Rows from block 10 of a small class-conditioned spectrogram diffusion model, named by matrix and row number. Rows with one number belong to one neuron. Each number is 500 + 50 x the weight over its row's rms, rounded and kept within 0 to 999. All counts start at 0. Numbers have three digits each.
Before each neuron's rows are labels from the 100 clips, of 14848 (inputs lightly noised), where the neuron reaches its highest value: "strongest on" is what is common among them. Only what is clearly more common there than usual is listed. The data: phrases spoken by 400 fixed synthetic voices.
# fc1: MLP up (model.blocks.10.mlp.fc1.weight, 768x192), inputs 0-95
# fc2: MLP down (model.blocks.10.mlp.fc2.weight, 192x768, transposed), outputs 0-95

strongest on: /ɝ/
fc1.295:436451391477619513515523551528484493525469492448547489481501470458452472521523586531492461446441541430447554457556507471516408538459501454465546499485581567429485522563604519499471518470435479550536487467564419564485487549514544438560525544524490504465617533449477515421536516557490429515
fc2.295:491500491460503456445474487520438525585446593486512561426595436406474393477511466511544478472535556589585481539409434572524526460578472470487522486431539449504475466466515498457431468494573440472590454506445478470585500526488435488568479487567500470483480475420438453470519547635531403479

strongest on: high voice
fc1.438:600511403489443490553437451457498553508405520576518468564527503499467532477417560488418433534407487423517542496401506466424514529484496591525519613567533534465480458577519539497418452558482519512458552601528535447486497506568509428565421548541566528510514509466470515547446535379533619461
fc2.438:542561584488420510501439454476561522572450435511534527521542514456497498556558489488485503497528475487501495506565551505485478538475461477552552539553465413371502611503560507528517553523392538529467542432450547596447470499712442497499482490535531544530561438515439387524476508425488595470

strongest on: reverberation; child-like voice
fc1.491:530526593537509564391485504465517495331445478526499496490450491464577475561480480551522599495468464522494485621575480506470497533466543519389508398621543494451431556482574450477495587436586499404498501619454482579575458516537482498494486515510490480494514468519462550529497561492551556504
fc2.491:494467443484486546453472428541578423532572504470472607526499521507505535535493507551456486460525604436482515460474482550411438434578498516527502504516480504489501463510475428595561508505539481495479522499556568495459533445547507467505478438505603456503491440544530526485464478533406542558

strongest on: /ɝ/; deep voice
fc1.187:528463421500495438486475611524374541496515482484529491543506431505463519492463532552445544493542512527440527430560467471540512478600425449525517507542527539440444524568489482446426501450558527562549489547530446494574516518464493554419392506478531480509507620468528478572424444446604523413
fc2.187:513496509498513526490509336494661426392469498541553450390470531498485639476549513489566494470505471502540497499456493560454513539451557461512515467501462412531415510496456514477565499464408493464417441502513444506428500535545545469582559535517521504483549488451530505514552532491398445509

strongest on: child-like voice; high voice
fc1.697:549507421469425493424443397382591546456511550496546474557465511529503590488467516517597453518506500502475476544474517488470514464521583590523500462630519581497497457528487494473511509418489488497487485611552548549452468469465563474435463516519479472492566477476458622510474547615412429546
fc2.697:447550485479486496584451460519498408556531451556555415624508570479463421482550496619465414465542506499431465486490307465469473442459569485433497440448480515521499469519490558604509602425653520531506558502544504574390489591441405492544528440541564521522444482577507511511616511471493496550

strongest on: /w/
fc1.744:568487447470571514550515535544466542481419538578474476475520493441569636551512550521553482562457575560527533503544537526469423586492473555477529411490574451510414516586567564401456376535417531552502600549515409488465480464598549556457534564559502414606580515500494445617500466541445514485
fc2.744:504556501511559575554433553495586427480462515537523550489543529452470416479487518563560492616560495619419508544494541453471549541507456524534495575545459455560514520488511522550460414586436491553457515544540502552440543494578508527453517511407523500503557382395523530439496573478473556537

strongest on: /ɝ/; deep voice
fc1.319:446475489528517510604551570478505528523556474532440437537400483546543547478466566454469512520469536460492585503386576535557512406546391467450463474520476566533482449532553476475516517527542507501497570503456528424489486496499544585445506552519463538448547534545453345516414502458433574401
fc2.319:518472516464409521593452495509524408484476438498493449589509500537578513459518518432509528526497494478484497465491552509562544471511488487545476463504505417509473503424475443490452478520484529478498509508417476523580511477474470596424491594523500511439426485550428437543546425404628538476

strongest on: /k/
fc1.655:502499562493469483531517512547479546420474503475505465462502465505507423494492500510442541488475432463455451466356481494488479523530551549547454491547419548454451483532587510460515589400499535485523506444478484557453522541476483545564551482554528528502468642443466498521473488427603522513
fc2.655:528578501473537541574473522442536426381560498461524487513475518495561528557418532550461544498526516576560488549558476540522566505483517540544535405488468500462563466482449524469557426510558518445461441495510486382544474500602493517535513526467455509420525491591508535537472529525472463555

strongest on: mains hum
fc1.489:464575534536612527597521506528514477468509485495536465471459420497467585519488462458428550505567588539415413498501479576471445527512558587394535445511534565472454537512516510470468626467547468532500491496438534436469427563496600619463550504457358470598524505577560570463494445452460521478
fc2.489:609377524553439457532476460411463541519434481500518476501452526444548455501458470437508444483409391493553474490510541543452517554590434503542542474419581475445474525479519567514437512488534545490484473428527466496557471452594557472576502461475481552482479466483445455549509547574524511563

strongest on: quiet level; child-like voice
fc1.361:564491558490527460507466457484507480581565575577561522496466492529576491507545532545521514398582454570523379454564507426503519466460548503540458503540472448414414496510543471399527517429566521482564507565511536486456504551494445568507411544501513531507599499517550508455518479545382445561
fc2.361:482542556533579429467525545574391551413444435544529410476517548522413541469461470579581457376476529499438421507488445479511489427438478462498483588390442375478514495483504469478549546518522483469521548475486506559484501531484462492604472566546521500542442495455495472485508510572434469441

strongest on: /w/; high voice
fc1.435:556496472503632496483512511489403588455584441491579481500476412560507580496543569525556477580342623496468474474531521539468497463497502589559472508497528508535479509441513494411508470416595442534567508553452377451515498582469560595421428513534483488553535601556531509513557512443464496471
fc2.435:419556484479470514497525451552454544485530516458510490526533449459426451493498490526434523534518503506523524488478496449463566481528533441519505558436433514474530497595583590598436572547536515594372454497504457548506543444456490569541563449386501574478432487367548561523456433405494521527

strongest on: high voice
fc1.300:457467537494485528492430490552495556390492452512530490510483425558513506489488395467477464451428547564558558503498492527535517582530489443464537511503451430500448557461445584489456541546430494511555500480507417461509448393559560506435534578451462481503543597484567367606496521456459579459
fc2.300:437562515529515550483573491499516426554570587460578559534522523462446481571491525457578450549514512538395506533456518550458462512451517552579561527523498475489558528462453533531381543482498465475523496525519524555515565443429518506518475473610567538512550494470462490451578512495505490497

strongest on: low voice
fc1.621:552497499574590563550440470509512485492472498563393506384481541527598507564539529498549521383529516468529485517410491479471472458563515542477511509520485474450432520420521478488590479467472500430536534466479538513345498548461517494547524507582544463481581495529407439446491496465475371476
fc2.621:488423492551564517458464409490543548481559489437466506475458540522505546497522513439572487480551463482545508507455502590552493501472490364501532512499591477525527585487528501526512574544526445455464489490423450461429560385434488514584562511488486473481567470516427506491545476557418428487

strongest on: quiet level; child-like voice
fc1.737:512492480445433486522541426530487559517532540441579492461512499455437452576545405457503530505466450539492394479532425511460519524635482547457485419476417494528567458437458497523525559528569484456550538484449457487528528481432572539501476634606530465432523509465503554501479450542531473588
fc2.737:545521502582443526561539552479486472506482464574399467548430500458526503639454545447527529407489472397565528520500523456522520481432502413510493554534573498512456491592505479474536470492436576577475477479607494459446510501536480520486495391441557508529472440508441559558441448543476483393

strongest on: child-like voice
fc1.311:623465489579496487525501496447413526494524506512499465502518486579531492531416482534513527422567434475443383499457537467524540441551515528499502522560518517498396528560557519455548566380434518529538497400502520505393523505479573562540484512482505521505512548559451472427581411536532559502
fc2.311:582526489545499479498514542484567551513526508464476418517527460515538549489411484384545572506615484429501450435523457487539554510522531463456460495524458464466515618510498478496484590520533553467494547584401523445492472425495504548496476468463494479602383428483493455551495507450577531482

strongest on: /w/; child-like voice
fc1.446:545466429489510569541486425511466401446465499568566469552456455464533551562441532465552509494438604517460520498587458508426439421533497478469390461601556451505436489521477453450515472486449499544527467548500442419478418534594513476422526471525532502624573481524544566511586397547431486417
fc2.446:432555469537543506499515560486571568545544496524544498480535573481510383443442506455497407536556529493473518511512470516479527502484453585427476573487452596454606455555504555435417461529504533528546475465550498534543527532504609461430540412466569532440467505532598498493465492423423528428

strongest on: mains hum
fc1.344:588497534529469499480439486477515544436465517582454503606537529472498553509471535473565507502507493479485467409516593486462484389480516613598431472592535494502460472498474533511511528441525378508476488603460552484543374526508471505471500487535585510465460464460433586415490581551532432474
fc2.344:430537471496464562590502505467499459554567504526526468519603529526437413472471456503476534540488465482462438555524496444513460547430438549561580376569480438509478431390515510472477574498513488491464589458519510562540545487515517451519465494578443513455519552538452448488523583502521509519

strongest on: high voice
fc1.448:438479514518540532523462533492468539521481486552542484466402443500531417530540539528448581441605511482533481465431496498496566488482441505471455522555536499503400464506498482460503366466460512551457478377438447452528483537504597490611591534502575524513580526419497514513500527552554504497
fc2.448:461567460542520539544536535555409543424488514540415549453543493433451467445517632450465473534499471609566476468434510507524593533498574514451554524530461383520554394546460556495503556512490458442413508482434496434556529483439578490418402445483504544575484489437498520494531557506514467527

strongest on: /k/
fc1.591:486436518566558505495545505539378519461483437465519452499500463468433548588420581468557432432526491496512409479504562476462538397468527591538470521565530612545514514468563455470492516404511519528583464502463418538480532549441545573478600525445545577523415520450420497501494468560504511466
fc2.591:560520437526409574482560456491553558550528498511545529392420592482625485533509572419492512527482409545540503520528616544458557524466522406512493573453442546549562493457569485475444455497527462479482475539493550417457423509470462577477516493511486538481452555519498509501448435506477534546

strongest on: thin (high-pass); white noise; pink noise
fc1.395:431467446537579473557538420408481606495493446530503496515579433517519484513531534569468476514551544611568424586519490389567503487471585536509507529502500579458489353575540517531395532540555483520514596507510503492417486514476484586458433550556482583439464515466460477549499438454574541476
fc2.395:482503529455466470511452499577566497490408508534505484447436489490489565595421447559420586467506441439459534458450527580359479466476464521450467501544582487569498491437518536506581511456392531518439393508617474531493491607544427453606508477499513469512473564501554563481460501567446502532

strongest on: /f/; /ɔ/
fc1.763:515525461615488473476418515485504659455547394473499551561465426467413570500546521514604425476523558531480555520460471516515493550490537530599487627478433580388555522618443586494422516506500494532567524441532452430540447484509514566495504532570464517581491536532485524480457514555599550589
fc2.763:548608547559576552453500475520518426540593494559491495536586488493496558567503472516432491639549532536532486517432466403477544506457452504364532433472560609523437520468550531498539472513495451488577567558406526401427485495569489465462451549521561461555507496449573549500417485553475603538

strongest on: mains hum; child-like voice
fc1.183:486459530548549464552440477409551485482487603542542439443520475469489557450511459475496456478503526517448492497409499437485583429570446518475525500558561562517499523493516437531537559540441445543485512437488495540553485443574655523544550566599511499590468453437568485503408543500604434503
fc2.183:506548432626463461534448535471583474632478417534647595444527504515496423504438454528541450564487527499516464431437464414559487400447459442457562451449494487525469505479570486521558593597497479524508515545489538652516514459466552473545473502552603547537512552541535505548593545453532443516

strongest on: /w/; high voice
fc1.569:547447396487518521543412503451457588482554493491596450458486463513461573523540558521556528505404554526467499538521495472486539533509523529413545567574573464528544461558475460533389497480466510546650469543541445438439465496569547419445467530397460528526611441669499591568516477518460392463
fc2.569:508579485522600541390540506508520575517555585464543506390540435497528509513475476528522397518601542446478531598556537536499531541539497534471481468445448543471469465574500526588488515454434490475566458537465513541449476443545441452503561522515599582570492567508538526455526516491480439518

strongest on: low voice
fc1.17:593478559409474487596506496534486462504473582438529440516499495496430524423464493561637502427595529556443429482535482480405480467626501435433460411439546479447453532468530575503505555471527574454547543438454530503359531548516511498461423577527560512516469560471536506514491544526484465490
fc2.17:421439415488437513623512497463558585424430445614470459501514506535562506501624535544450442565424517537567500538485528522537445557524506502518513470549477387532483539458573393508503438549493531468450524551536493408584495548503523534548516524546371465418511549452389419541496498490562386546

strongest on: quiet level; thin (high-pass); child-like voice
fc1.251:475514565503445541486502473504511428571543493470524525567554544501487608464507470492460532523457513511500491529489424554430476440517458543444510606497532453467420528472569549364463464476453469564565421510426554409578497549503574567396500503654430452472505474462469427545490423418445489386
fc2.251:581497540428463494514545536577462429524513502515590471516545469548600490553536522579522520487498518580474461433529486546578537530493528398404522581455475490601545440572506510501485565505612452576427514468437504484512473549508522511549475502557528514439459504406577538506585465537573588512

strongest on: low voice
fc1.476:556535455542483434576503490459453452482468611540495368507543462504551476427520506473514386468571509547495452504425505626523534541488398499507464525550572583523531463504549483400550456486483550503524464440429497546480530536509544491447536552562570555518451462459465560541451535538467520528
fc2.476:546431540464442471407449544550488484601413487444503607477463429469510490523500445498462506518471557401427465554613520423584459496615497518456519539445453470465500520519547520602479519506506455527583521524520554488559532510479533469494581502345492508447479530519519466406525491428509505533

strongest on: /s/; child-like voice
fc1.66:523524472444539502432543485487498601469499474551493498488444437532564535543503447484512452554522536537477527471481544507465428500538519457502466551541446542454460464557496477379473591434465550542486523400480497477531512562485435497524515529564528470543526550459455557522487464439548512505
fc2.66:466449557523528519598432470502514549517525506488542440520585451536452536596498493498505519528557386490438479543578477477461517558471503493447516541431451518475544454550521457479449442483483420529517490540436543470537376459617496578508545557457503467549343491506496540619510397556506492512

strongest on: deep voice
fc1.153:531427554399487465526542495501441465451508595531571477464548511475414625422418490510568456464516548472495402529578565474486469481552450459520511465485505562500540448503496594540451606503549555487580557487425478515450474495478492427489383559427474531455570540562577581534608556539531505457
fc2.153:533546549480407526469555484488498531508514507498484505493418488551608512363467458560440555428554481512510534459532610648563427557499495454450511534465426416467583579497567471532407434473555462519473547464519593539464476457517412525546523564481480477562587506451538541447501495432539437515

strongest on: /ɝ/; deep voice
fc1.730:420401512556508538504545519444521455486481438622544561494476410505476511447487502470435527457571438495415461398518436434519604457587460429498460496528577573550491547577459530525545545484487449453446457585439422523471487522548503512560519517451511428558557578564530580399513465459527491447
fc2.730:502531497504463510546460482511463401496435438469527454571529575547525549471477524436546494504406539508528476550483548532423474485487568488530488482662486498487508397471508470466558506500495508493397555444519555517557516483431599428444451510572381493462546457489502480529451501500576538600

strongest on: high voice; mains hum
fc1.764:407591504526436497519406486530503377472508488484566469537552498525545545521459426534455500581462490501470563567433553575445506465560462434489470366591578405548475431494529424517535544394481493484558442496549559466415575518540532455531463497507591504514513537538450594471493530480429564487
fc2.764:537578573524401453413455512478515469517498483461410556507472450534526513463479511454467596449546530417459538452512493605473478516470477592446545373496507536521570497440509339440503506381488453501510529485516526592567487498482483481433412469489429523475422525489487505450498558541501498457

strongest on: quiet level; low voice; thin (high-pass)
fc1.157:496453437532502474483483500358535517483600544585445408472435469510480510473533399602476573525512489532507513589486518508384527467524469496528499437580510552495536471486468536437488503427513540579550614558544427529536476515470536520575469511504535513536416488510557486568410532553490524618
fc2.157:505510498548512555487531492454497502473404435484500520517540477531544594478462550499516485517426483461481410539379559433601495519590537515412576539448546500495479470509471473594546532499485469447468557493565414570459538435489460508466473531496480518461497528487548412512518571489516489549

strongest on: thin (high-pass); low voice
fc1.200:528448477523446488533529493551468559501541524384441553583483550396551508479455462492541518469474472545513547461558469523471490502510406508511523441473533584457480522454449499493584502614493524526303514467486539491512451521483463457487465534541554462492509469460457476513419457484384464398
fc2.200:430462491538523515498508582430505473424478447624481531438446471515481480503533518530574470459483524427466401500484569506530570552511458614496462487547445363475535407566550590503499516491554450493512561505590514401484444512546552502457483476477512484498469440537518530467522470525551516513

strongest on: child-like voice; mains hum
fc1.611:549528551608529474506353530422594481450470567500563525479433460537534543508496397500542538368510522543560467474466515510458566490454507480508536533479450480487458570497470511494443465529423518487488488389515465409561435425475549504437648540560438488500475495442446609556477524478656512441
fc2.611:449523437420447508550531499474505610531501354542534592382503475482542659562462477463589428612454462518526554497447493494551557463391496538542494522538511510535479579557545592519559549543474512553549479500413509584425564506494493517483532430484527557555476498528541634525424432455536569522

strongest on: low voice; mains hum
fc1.216:549503528469501480567456563460474457553503581534446485490535490532496451477525450519455506506598495534490546522580508550587483487465406552582558443458479537504519566515462472482591487525542474492476494409506516462537511508587516529435473525525485539482394515433469468566451521544607452536
fc2.216:385502459478480437455489427538548523430543402455474533478463544504474524538565548541559438445467511495413477550497530543544496466462504463491529543491528525491424422536384518454520502457381531566505575572490446440453544574465521418518558444475506499575550459522475510583478572517467476479

strongest on: thin (high-pass); deep voice
fc1.581:483434484451488428513444513443495495464481452422548461547510477495550481477480435457444521435559482542470605427533472572527447377467454474467483484519544506490535550543533445496519428488580462520479559618501480440576534514483537464327512516527589505519540579577501394608460517507491488453
fc2.581:499466549478531470527548505474504411555562434490554453440509488539434490474451460597530431468480454601615494538518423488471500478477449408489465403433567531516479464512552566435550531486454517508516420490452521535495486519476458481582591506421492552450421427528458526495592537542456498511

strongest on: high voice
fc1.76:484492474524505470496510520419541498433494561562535427450536483551542541572583509537576512552543476519480432496442454510507536593462612589448520484480501498653500507435481516551542576427474525508460521467454421505462428541514484397533483524618506508502438531565535474525555513582409504515
fc2.76:475527560552531498524519466561379471432575541497473492562436467434473414471475449449442502482557507471466574463447481517491459449508475451537499569422563468468453469531461517422449447476549438528574502494452565514629561533484571569449428535581558419478563492521488469535492436511524546484

strongest on: mains hum
fc1.227:489569446515492469519419508394524512491476590632593471564432458477432434477558577542439419468479497408455429612475617553487452524559556501435495505549586485510532474595566532480514525436509518512485504478625463496574502574523531488489486549584498499548521561483526513394461503476526583532
fc2.227:528517523450488517554523546453494545442460482487502545570566506470414433512506445521456528449550514491497423544477539382534496564491503502526507538430528567384529486505463571486503463506456563567533618385498537519640435531567560541454472531552481489518489544486499528540474393458474609414

strongest on: mains hum
fc1.59:511503503521513486592455412456525576498525487421472486575479442520404484492520507405536502513623492530508442579513584434505592437469473503489583524500537549481487545534346449538508490459499493481559521502460509451451458553535545488517476539520497457523508445469435465474419483549532570599
fc2.59:512506504513500448487573529551449393490526481482425459469543516458465516471508477465572563438512506532527485503520480411542479407369468446602392554541506525492467445491515399430534422509448538486574548533464540455480516432455603474480523435507465486490489485417503460498534468557443428566

strongest on: deep voice
fc1.603:438407527524452525491555420517526517494518432455405515557459480500530513560634527504473481506589520526495525412440456573472517540492561494527484366472494436525508499514435450521496456544478463511494595462518455594473548478471486439538522551580560439457571532539541564540455597612520509463
fc2.603:522528459498507567555440552455539557485440397538571534386544457438460507501453502523480549432582532476524522502516590522534501493560482553484462589595521559545574517555566498485582521435546529504458473521492527458467393492524468464495478547479416541518455441497488487530483509503467488506

strongest on: /ɝ/
fc1.703:522474450471557465521564519530512592528478483550447431538501449471548533542467490509503505413468507471494449547488548517525536544475510408509500352510498506445434412540515500492502570491580529511508542471516493383503478541531515484496446485493438481538434509503525480538442474302504491469
fc2.703:479457514496488509523412469507448440411438613448516571510490517469505549519546481518409545558571483513481492463518408449622521500552522622549489528551483441478433568470546443473551472516474522457484443453542437575495474549505493438449529493485538505554553538518384568571425548602511521558

strongest on: reverberation
fc1.394:550556535502450542544501466492585554491557577542480540551532534511526512521524466543525496439571513551512448549508483465543526470457537477472487457470470597469443546469574476420505449481551526512564500589449536480527409580464538546525421570562404558461550563555461434497487457511542625527
fc2.394:595333621540510506566442465467494487596539450573520414426544458450483513464528525437540488542545490455478492478525544515487476413600393560484486512534596516456445500608503463517542481443470528486541485448534453500517521488581493476501566495474578544584528554426509558498540486498409475478

strongest on: quiet level
fc1.181:475497443463484438472498567476366445481512584527507547406558394451489462427559458486560412441440538575497462524538512412457560479546485495426563503432507478633431533487435578519568515532468506603541443510491491463544505479568617470535491516506512462484404442474502503417526457483501436411
fc2.181:534455505489490506491471502470573440514506397459500456516418504481410482615548422504573472555403499409515421540525483566400531425459492571452481503596489549397571463602439464499457431408530532417478535506465468494448511534526458541521442522524518475503438631461524494437474525468493447478

strongest on: reverberation; child-like voice; mains hum
fc1.560:461484469467458481576554457504546381396436467474532473529519437472493458496531481562418439424461451534439526558503520565516551504543516482399480415428482458509402513506521514457569561481416434479545426452589554542486519556440521482536552541464541476410553496513490481538444535460476441465
fc2.560:519550526564532495469460509399474562493477558437480489523504519552495560543501536537491578598504486549425551470635547527415531440510572536511509466551475455448507553480373468593479538424517512457474485517470515557444478485527516526430428524530399465587509483532529495434433461493511525508

strongest on: deep voice
fc1.54:512500524388449492531517510530438505491517467526487503555552496503477588420424534444522502489560545510549484514541483387490512554531441531450573475494561508443504487556458633509412523504524478390510503572463404460593512516488571531439525516518611436477463425485462563404474499479543508518
fc2.54:441401469535472493573539463483519511493464437482440372504531525520538453538483492446561518559442447465470454457570562577471436449514456637504451452579545460539487500472488417515549565535610483497452523439447529567458589486453442447483533580562519497418474529508484583509559518436539487481

strongest on: deep voice; mains hum
fc1.19:475520533515608472538437566429481427557456521474534523482517478432424588542563466524464483613497442432481456382532461468548537528474409541621549357501509426519525424446513514533564551482495468498459523470476483528494528516486516601430498521507526528565443603438510518526532548496488529471
fc2.19:489433472480607548397496420497421475552591528543459515514520538538593472473501528404539471379575505460529538507502557531446529471516515450483468526496605507467546525544534465457426507538505528532555431579467532570500452545411459434497548447503566508476559413518442488439448507432511510451

strongest on: /ɝ/
fc1.674:503478442540458521409494509533508506482469559539497515508524373486525483495512446444514500450508606541513543543492590490538509518575455436512516478542527527492457504500584541398444580492431519541491509517447413462492490561570539452560520495540585508542546493449517509535472410426454479444
fc2.674:541468467473554480510481546546465473561477484494449489500575522542491588533538601545497521526553503588563488455432429497648456502384517552488564485545455453445512477562493521513518529481532452512481572392506433414587499451514443472474478506500434498528511502530533545541548590628507496490

strongest on: thin (high-pass)
fc1.89:537487484460442486551531499423507596472406580460484508556499512563492533484440555416471507490532519480543418524575524601543466528491539472472502440553466567549452516456531485410462465457497543511495552544439533550535460605473545506431478560570538528528467540533508477520432484431479545523
fc2.89:469504520527481488481534457436451556557498548378521553530543566523432444576498503552510508491469408527428526501550519485467561484517527512529514652492499520491513552519441505600556568473566413535561467484512456439465533498438530479391434395503597501519456548481519493533577523508520515505

strongest on: /s/
fc1.354:495474530482527504495455449515498497433502602540556482507483468405376555484468431460534522538549501502405445425488530497465527549614523499475475543495496507502472504544434527510486609522489631505493554484431506576474461483436516473484536525404554549547513580509459575609536507484521526464
fc2.354:527576599447468478503508526450519432581542440532552560462526423557551519474514462424513533462496480502519482496472497474551513557484423524420447507451459441421517503442535431557438441485509392372551520521497497445467409505595489520532458582513540497611423511405581556482463420511509526595

strongest on: /ɝ/; high voice
fc1.359:492450473407523503478614502569476455462445509468542549496500345509511494384500511467515426382479496593494522526543466486520373596462434527463551465513532444531493518449524436436576423484487453493517464443457462418439510509487473453516538537487592496522583552554469476479533392498520385498
fc2.359:491569451495538484553494510369502524535510521574516484558552525481540544557548573493494664520533497531477391462511521420454551394501536558517440438500509446567535415502453550517464544508523495562562555464513555595532472505554514457521427505543438467463492431487474526545509590542562482513

strongest on: mains hum; child-like voice
fc1.91:507504505486520567479479446511457451445527498589468472567436505584546553452567523457558499549464486561464481504537545598485589441561485598485500604465497516483509495534460465533546387528375522573493500491490488422609466562396486425575621529536550550521484462546397545464507461500415462517
fc2.91:484552468477495453509531463536429475494547438497492539581628517509483525490478442538558443407454551499532528523501566453431497560450527480552493454507502537584542535520429576460465586483548490416475572553492475468390571459460469399523468531474536499482523470534516532520430527515496478500

strongest on: reverberation; low voice; thin (high-pass); mains hum
fc1.601:478526543401447520577473426502600466515504528454567520548527533525534554480519508464478557500504469592514459500480394506470497503574540538497484542404500548420523536519452537499500505592480559480537476552474558467540500480576512495466495528506579485493561462516506471401566535439384565401
fc2.601:462454454505501539511621541528458533484464500502519487471444420512442526479507555483582517432539514474473506506538524450466481477474451478475586437567638565541490455488526501393529545442492446570529441553531463560509502540547554488619490594567473566594438489601478525518490499553676536545

strongest on: high voice
fc1.496:540464461444533472418533436454505497568477528600532515596503489533423431610484598605573526416445466544523445509383483475455525526482486576529560449527549548453458407512483532480587529418433498523545475529425495443443469523574552425565488557518536484471537479432538535488471504520487510463
fc2.496:531475545519450452540555466440472576500518431405466520524514512529603383450463437468476500435467524489502454561527494611493469578498529446583570503539513487528467550563573468545503425520505527427473584545472509567429490493416511518434489487508424526521496486567507414600486498450555430500

strongest on: reverberation
fc1.296:495564564542597539526526550540477418438474540514505470525386545460476519456528544399543531510488482407487412544483518570558428513497558481416443461432571413531449441469614493488523523466405469513466506489490552599539498492433525501552466531403530597496480407474505489529554504484472578484
fc2.296:548535499465447545574500505459501510538453482530495458528550580542547389447481492441473533529561508513510508468583455495441561454553438534474555438469497571517526579608433522566422547487620548551594503449578440461550465531487481492516479512562567474480492482566562558418468506462536455439

strongest on: quiet level; child-like voice; mains hum
fc1.275:522483481531511584643424411558504552402498551534459516353534517596545451540615464512427547447516488496583503423448485376474527424618526491534453586508483604468456523562526523538562436508465441507551531396468498571378481528541524508535485555543554493410483478529438489455584516428514433408
fc2.275:525510478501527560530435425438551617452550461466530494563502512468576526452524449497557543474504479549544485491590544497476504525496383450547547462497549400455566617444506469556574595495504562500580538488455502498439465428536428506524484468540456537517455421491427519547463529555443523454

strongest on: reverberation; child-like voice; mains hum
fc1.629:496550512489525501554454484423471508477514556586458433423489468613468486520486492514465527559526470489434491428542547448514529432552568420579370569566458581474433416596499552476494450442489532474507527471489542554608488546533558420596500501488554430429477462535387480523486531442449554558
fc2.629:507551526446508518539527444561530622478533430520466546551555426466579485474530490542511532455484511545462495520519565536456529551556559563495505454484511428370529509474440426600484507412484586579503516531579450455425395496571423496514512522508493473480503464506534484568518560547450609437

strongest on: low voice
fc1.29:524466474444634468528488410570456555615487477467550488520471548538497531512480601529478542525534492514420568438570499530579561585454460535447440576510518498505509458499564485447456453538479520502448460418530545435604450541521456448465487524515402541417509568518505510509440437422525479404
fc2.29:490512498482473460497458439450399474435487552491587540570486494512505452451456493510502541602500615533445445446462478586508463491580623558550539481399549542484535436448541496553465519563613516468483448503504443581436446523453482475446499542527542528535439534496509544511490424509478439508

strongest on: reverberation; quiet level
fc1.516:495510553498502480567530578466528486489520494545521489453477514478526553478537446493544533490594517496527544523490495454433482419637541493521511463447501494456475518558379460484493532429521522467550606539474483608533465618543541519531518545449470494504558541402568533446588567476409494481
fc2.516:561505481579491455474513501452417523551510518548576532574428459511542505450451508503547460480487479396469525535553468617393572537515488543484494648511551571494602414491473551536409435491465483628599567468540533553458460480461570454386463460549498474524452455543452414473456436521512386493

strongest on: high voice
fc1.396:507503479519605494518443456446614571496476516510495506497487474569582504570539453506478540486495453464507405446432504520564482576504555572467507330464474546456472510412493500552503495458456548548502540386510513444427518480506513475520446479532551490550487511581450570598532487479468513514
fc2.396:517488473475478476467552440498482556582596516523625545530515451496511559446478419416499530475597603467425462509612567537474563391506513472495564482516522429597511481577527535515437538498548482528535475569439492427542553476579537511484507551506517430479485468463461466445477413554427532473